config.toml
dataset = "drawn small creatures on textured ground"
vocab_size = 35
encoder_arch = "repvgg"
encoder_norm = "batchnorm"
text_encoder_norm_position = "pre"
text_encoder_activation = "squared_relu"
text_encoder_fused_qkv = true
text_encoder_bias = "none"
text_encoder_positions = "sincos"
beta1 = 0.95
epochs = 25.2
lr_schedule = "cosine"
Rows from block 3 of the text encoder of a small contrastive image-text model, named by matrix and row number. Rows with one number belong to one neuron. Each number is 500 + 25 x the weight over its row's rms, rounded and kept within 0 to 999. All counts start at 0. Numbers have three digits each.
Before each neuron's rows are labels from the 100 texts, of 14848, where the neuron reaches its highest value: "tokens" is the input token at the peak. Only what is clearly more common there than usual is listed. The data: drawn small creatures on textured ground.
# fc1: MLP up (text_encoder.blocks.3.mlp.fc1.weight, 512x128), inputs 0-63
# fc2: MLP down (text_encoder.blocks.3.mlp.fc2.weight, 128x512, transposed), outputs 0-63

tokens: "dragonfly"
fc1.9:513510501523498507469529489507530507555485516485474555501498511516483466465496471492503500497492489472460538511493525490524488493533520552478474463480509464512538466562529500477489477461494487
fc2.9:507503446513488483517442489484475497509503491498506517494493533508510475479468495511490488535473460496487485540460480496490523490522508542492481498528562499458497509462489475559474473505529512

tokens: "dragonfly"
fc1.196:524518497511497507460518488500557512558479527488490535508498508506509463469498473500494491498506471470469546513490527496501505480550531545462478486482510472499550477548550493508485480462490492
fc2.196:515478447520446506512558523507466496516545495502469547467493504502464504474510440512548505531519537488494479497525490488511527528501515536534501474487528505508481480484512526496532485520506443

tokens: "pink"
fc1.443:486519449475509496489470506466461491499550530526546462496504459538504516517557491494492489533510502477514463531496534518515511506488504523518517489480446507527534516499529483485493496505482526
fc2.443:527500473463469516527485483531515460499529526534527488504530487507494492540442515505549559490512499490520501492499499485487570500490501475537445440482478500523507514456541486477464544481494512

tokens: "crab"
fc1.46:487502545495546517493533488484450545468496506482500505487515468438496538458485498474481473556506454482474500530471498499541496491496509482498455501499499515478536513502526518492508482530459471
fc2.46:460530533486520540520510529545519457514508474524516516468485495514532477500497494517483514447532525483535498510472529494461557524474496515453507513560494503503485489431514516517439526515522548

tokens: "caterpillar"
fc1.391:525429467493512492498480482479469492475466501493494501532506499502482494498518482546499514499481512498477526491426513546453471484480481506471527532502499547489538508498535498520469511477495518
fc2.391:542509535506490521479507533486505537543514511521454487458527529518475546492499490446492506443479506474498473466522519508542508523465511523473511498451473456459506494493525553490504508519505503

tokens: "orange"
fc1.222:522511476505544512494476476497495506486491504508496505486503496498520499490456492502556463482515533492508542446513506548474515489462479464505503483501480529483523532508493552509498483491466505
fc2.222:473506487514531516515517533456473496472492531496504544505491555570504494471473518541486523472486486484483475500481510498488451478502563517512502508516477449508516513548511460542496460494497534

tokens: "white"
fc1.319:503505480504502502448528479467523495530507513496471517481524492470485483468513483527505482473510505551461457541496529515524534469502496477497436542541510545473503525487535485486485517507493478
fc2.319:489503502477468504532480500504499499485512513505557486453455486506538498532508524487515510463479493446473549472460495452515484510441505520517500479484497515490491534500526452544484505494434515

tokens: "white"
fc1.99:501508476501506518493484479425499544509515462530486544486504505468505507540503475544520498499496490463463498521467515538515537498457491479533494496542452539522542489506494508514488487489508513
fc2.99:515515481481458525532516442509519492469524509475473492500479476565494471433503517499501461483489515477535495515509511495481460475573527474494523492477549488485504496464494462508527500528491483

tokens: "dragonfly"
fc1.41:512478514506508521469494511495500523518491525481474537485518526528483461529475451509539497513502475495473530536487520484490470460535513555497531467500507493517542461492506508457477499461487467
fc2.41:519508457497472526505537501536468514552535480487506469510498542433510495476530545526487501476519485475501458505492474512507514482502501468457518514517462491513480533559485500512510530513521451

tokens: "red"
fc1.89:484517540520538474536497494490478541486486491505470534522513480495474469450479542505510533502524483508533479526505501521456507509531502464478501508488481508503487521518490486492449534493469507
fc2.89:524504500419475550470454484524532464491497507500520523505493513477479470489479464503535443508449523517498483512457528526496511483526491477496508488465523508517488519507520527504467500466474494

tokens: "scaly"
fc1.133:517515510512547535535497492479503515506524486484518515529519497516481491464502446469516472483521468516476512457460510506488468538512555526496489483513456520454453469550476505483500507519489516
fc2.133:549515523530549486517520522517523472497510505458483517488517484521545504453492485487487511479495491511480505492451463505474526537493518527489472535506483533473454519549454485478519483518526488

tokens: "white"
fc1.291:560488479457513466511460485464484564503535471521496480480544494504508494469464505525498462451517490519461513485479514527506526491511505472480478498496496522510505508512457505514457523478509474
fc2.291:524488489537471486476510490513523451494469493529489490477506460502553490530508493511505533441499484480556492477440523483513502519491556507528518515526500474520506490465521485486537503473498531

tokens: "pink"
fc1.210:539494473499519520499464469475479476509514469507510546508512500531488478483495476541493470492477469482479510495445544553506509520495487487485527513557506537473517516500484504479468487496480453
fc2.210:467500505502528529501510543473479485520505491480506446492473423490507534473473484497491542480533514491520516508457515508514514552489514476476498486516497498526492498478482526510506517511511522

tokens: "jellyfish"
fc1.403:500493497495494489496450503472542547483556464520477529515504481508479469527499483540553486479480494483486509504494471557467510438504503548476482499467493525543495508506537484516529478520483487
fc2.403:500496495501522519512455529474523548470461480507518494537518452492474520521526496525560546484520499501530515532529505524476510470474502529498553524482483519514496507514485508534518526498493491

tokens: "crab"
fc1.313:513488528495544515492501523504445519514467525521490519482510476466487534493479508520508485542535452495474523499460493527501524504496519470502486505482533507499500535500514544467483511518474507
fc2.313:477532511489494488517512507481513525485482493464537507501522490480518465502494509477461514489469505433479536524546497456508472477565484564506467528497477494488485503465512484518509507517504489

tokens: "orange"
fc1.316:469522472488531506526466508464465495500522519500514469511520474546511486497483470521512495467541529487495457471540504510503549513523479502495528507543503466441549518477532500485479483525486503
fc2.316:482456508425519476464482506455517498515488521540486520497467510514449496471506527501472519505471499499497517515492551520478490533542513526469519492529508508540501521469492457527500494537515527

tokens: "orange"
fc1.179:537532461493492501467494469469496538530496474518486515529492520506490462498498474489558478447498495489471507520549521527512480501488506490496489503522478477488522500488507526524476457488473454
fc2.179:524449504541494489480516565526522508460462512493499539474510480493516488515517564498480525550515470526508528525472517483467483509459497476517518511494491515500486505467457493470550493492537521

tokens: "crab"; "dragonfly"
fc1.155:530488530514473501476506475481524510519441493536503503518515493498486504434462481535498512534478476522470522473480520488486499507418478498501549460481491518473538502478511518516527526475484492
fc2.155:472506503521529525483507490501479467502502503535506515519478455509543480530496530486523471489486498463490519493476518499495526477472549511512480464494485487502487510510509509505513421497480504

tokens: "crab"
fc1.456:510453458496493502498499496489559488493477491499512538501491511477513469501478498515507466511494489506542546471456516558520477473457496496485479502496522497437512511535530500460520496497515491
fc2.456:426512530506511516480509478491497502481493500482508476508531486531512457456473456459467496513492522490508491494473527542555533493536476452485503521500434498549562525466487476501476479473522537

tokens: "green"
fc1.287:473498485505459483494466487478510542483507490467479514481455517503490445464469487492490485496511454523494476528519524516512505495511530463504533446490494521509484522498485496480493486478492502
fc2.287:562504519519527538507500541514541500521469516508508492508520529506459562517481480514471515528500529496517502466501490539524495518508476513477496473457499478482495496476535530496491542499537458

tokens: "orange"
fc1.160:467452494486506476515503506466490501528496487492511517490525501486520501504536494511554504492474524465527497485520497528522483491498477519502527464518475491455495554497558512504510481510494488
fc2.160:511509461478455478497525522505488430481521505537466492504494484474488521499442523543460464500485487474553529465480566503509515476495533492496488523496490505513526472486471484529488482528521474

tokens: "scaly"
fc1.94:500505494464550499484471503507507521523485453522530529538479494508500490452487456512525514494518475489510513461467518510470501495502500504510468507499506533468510520524447494501500497517499542
fc2.94:498502483527482468498481479477513459517475523482464498493475509509476478473484506524505464482534521460453528518495477512520444527460486511484474507528445482457449467490500480486536522489496466

tokens: "jellyfish"
fc1.271:508497508501490495484453507467551535482553466525477508525496487506493475531506491551544487479484496482485496508498473558452507436513495536497485491456481516542504502495539500523533484516468487
fc2.271:489475473517507495504483501505467426486505503516502536499528505498511506506532492497506499526489517567522481492494528532479494496501519541448528548462524525473477526537505501517492511489523528

tokens: "caterpillar"
fc1.135:509500526522522468466503531483466498499493489452502537552535538487476531494535516472519490468538518484481467475477489500431530489498538502532543545503512483520501506483516501538437530489423498
fc2.135:527514501518459462482479514484485536524496469502492500522507507514487490510486483472495481520504526531498504461473518508496500500472440484518502504543505512482488473510516548533532507513463514

tokens: "brown"
fc1.416:510484472504515452504478479481471466441496472481501556501513498515492492468460457484491508515498473531461549496479495537499507511454522460465512547528524524521543490467518497485504504512460499
fc2.416:493483520478534483511472529478514510543487483498504506467510485485519487496514502530511538522523514529513477540466502508459458458462480512531479495505479502508480540529480457507518468488473491

tokens: "dragonfly"
fc1.127:518511471516489495471518496501531492556474534467506550493514504515503464457483465494518494492499509470466540514488520473522493474537510548455498471488507468499531480545541487497478485483492483
fc2.127:520528540477501511507506467509489506467521525498503503528462511523501474479535481475439483560526453501493506541477458514530551530482524472503473476554503501496551512492496490478502491440527480

tokens: "orange"
fc1.20:464514450477525516529472511477485496490513508507546463486539466536487500496521498485530546502515535498487473501540498495513530494497445523490527532505488467485531535490552484485496503552493511
fc2.20:513502452470491490480500482449502489482537506547538434489517520478481481489485539537542519515489492480497498496505553498516516514536534492491494462473533513511545527520517512493477530499501543

tokens: "dragonfly"
fc1.231:538471473511498501453484465495570541519486514500481503467507518507484499481512462538496491512488467435480510525486516473499492461523503533482447497498491460508529499564508460509440479506503499
fc2.231:506498504499480554493520522476474480540503477469530513547487501482569485486498530475483502498506509513483535510495485511550504498473516520519545534507502494521537487499506490480506495437519488

tokens: "red"
fc1.449:490470480506499492476498489468479501487504476525513505530477504518467477480498507527527447498506471495492513497451583535487479510464502472485528502503545501500497515528503470496528472491495504
fc2.449:482523469504458470513477506516505503503520507505541505544516502544471488501517506491543471462509529517445502473494477543493481512489520488546459540505455530517550460498454526472481524492505512

tokens: "orange"
fc1.221:526542497521533499474477485434466472441509512461475501472502479509501470462525457513537494546528481476494521496467535523530523497488498469503486518506470523493520498509545488523459499446479499
fc2.221:483454481546518497485487530498465500475507504528456514556532527497532497471513515526481478465468528503546509523486476531533474507493503534514508478487468504481517511508538451503521516501509529

tokens: "brown"
fc1.295:503479516475517513502496502514475500492477466507515502515510498523521451498483468501517500492515489502510522530482523505486459451473541562497518496522524527522507468463481518440458505482497475
fc2.295:495505515509514503496475483541503518494466471477469482530511499465552459510505548501538506514472541511495532512491486529544477470526495526466523499510468507503487499545479524506482516504520469

tokens: "jellyfish"
fc1.26:471461474517486525486485520483530511482550462528489519490504476448512497489490489537539467516478468491489517509446516543436487460497498536439497462498482534508494541478519508510526484508450510
fc2.26:515502502508520453484469489505487551495497463510495468501469490505461514512512500487491500469517490485497518496509539493523524528530519454472487483475502459514461488505467455446526493460501435

tokens: "crab"
fc1.448:490490539483531515510507512506427514498468536514495514489506480460490533464480497498482479543512436487470514508481507508530509482500536492514485510495499508480498519487519534473477486522446505
fc2.448:512481524523522474499519470492518530473507515506541481469480489470565527502485483524502507492524516487502522503483546502437490484509500508498479508491436524481475524504526514507521526520511493

tokens: "green"
fc1.480:531521466500494533489506489488490490506520492525480506515506506496502463478487457484497480511501493494500507510508569523456485500488504505508499522513452557500487538511503449469524494474482469
fc2.480:495479503480516533490473516478508488508514530524490541456434513503494474509509523530484460462474496536440505464509479510481510526505522479539476487529511403512508508505464517491529479515525529

tokens: "caterpillar"
fc1.282:510479519505521527442459500501529515492482486471506520551519517502475521502518465512542461488518521452464483521494530497511510479459511487496544478472524462454513517502539541511506492534459500
fc2.282:560451500503444468462496487527526491480458473482455485465485527483534538521488524497523491493493507568477491442474484521526480538489522518484495490504493528496538498477523481500493535518514498

tokens: "pink"
fc1.418:526527492458455483493484475487517534486485498526453517494471487533484499516496475505515528480495518481516500440500501556485519480499519485478512549520488503494512500553485522504486432515479479
fc2.418:522524470509528499452507526538491469536544514491487460480478508461495467466457470519539521497472487487479510494493529462454501520510476473508503485498493563515481501429512513500497548496520514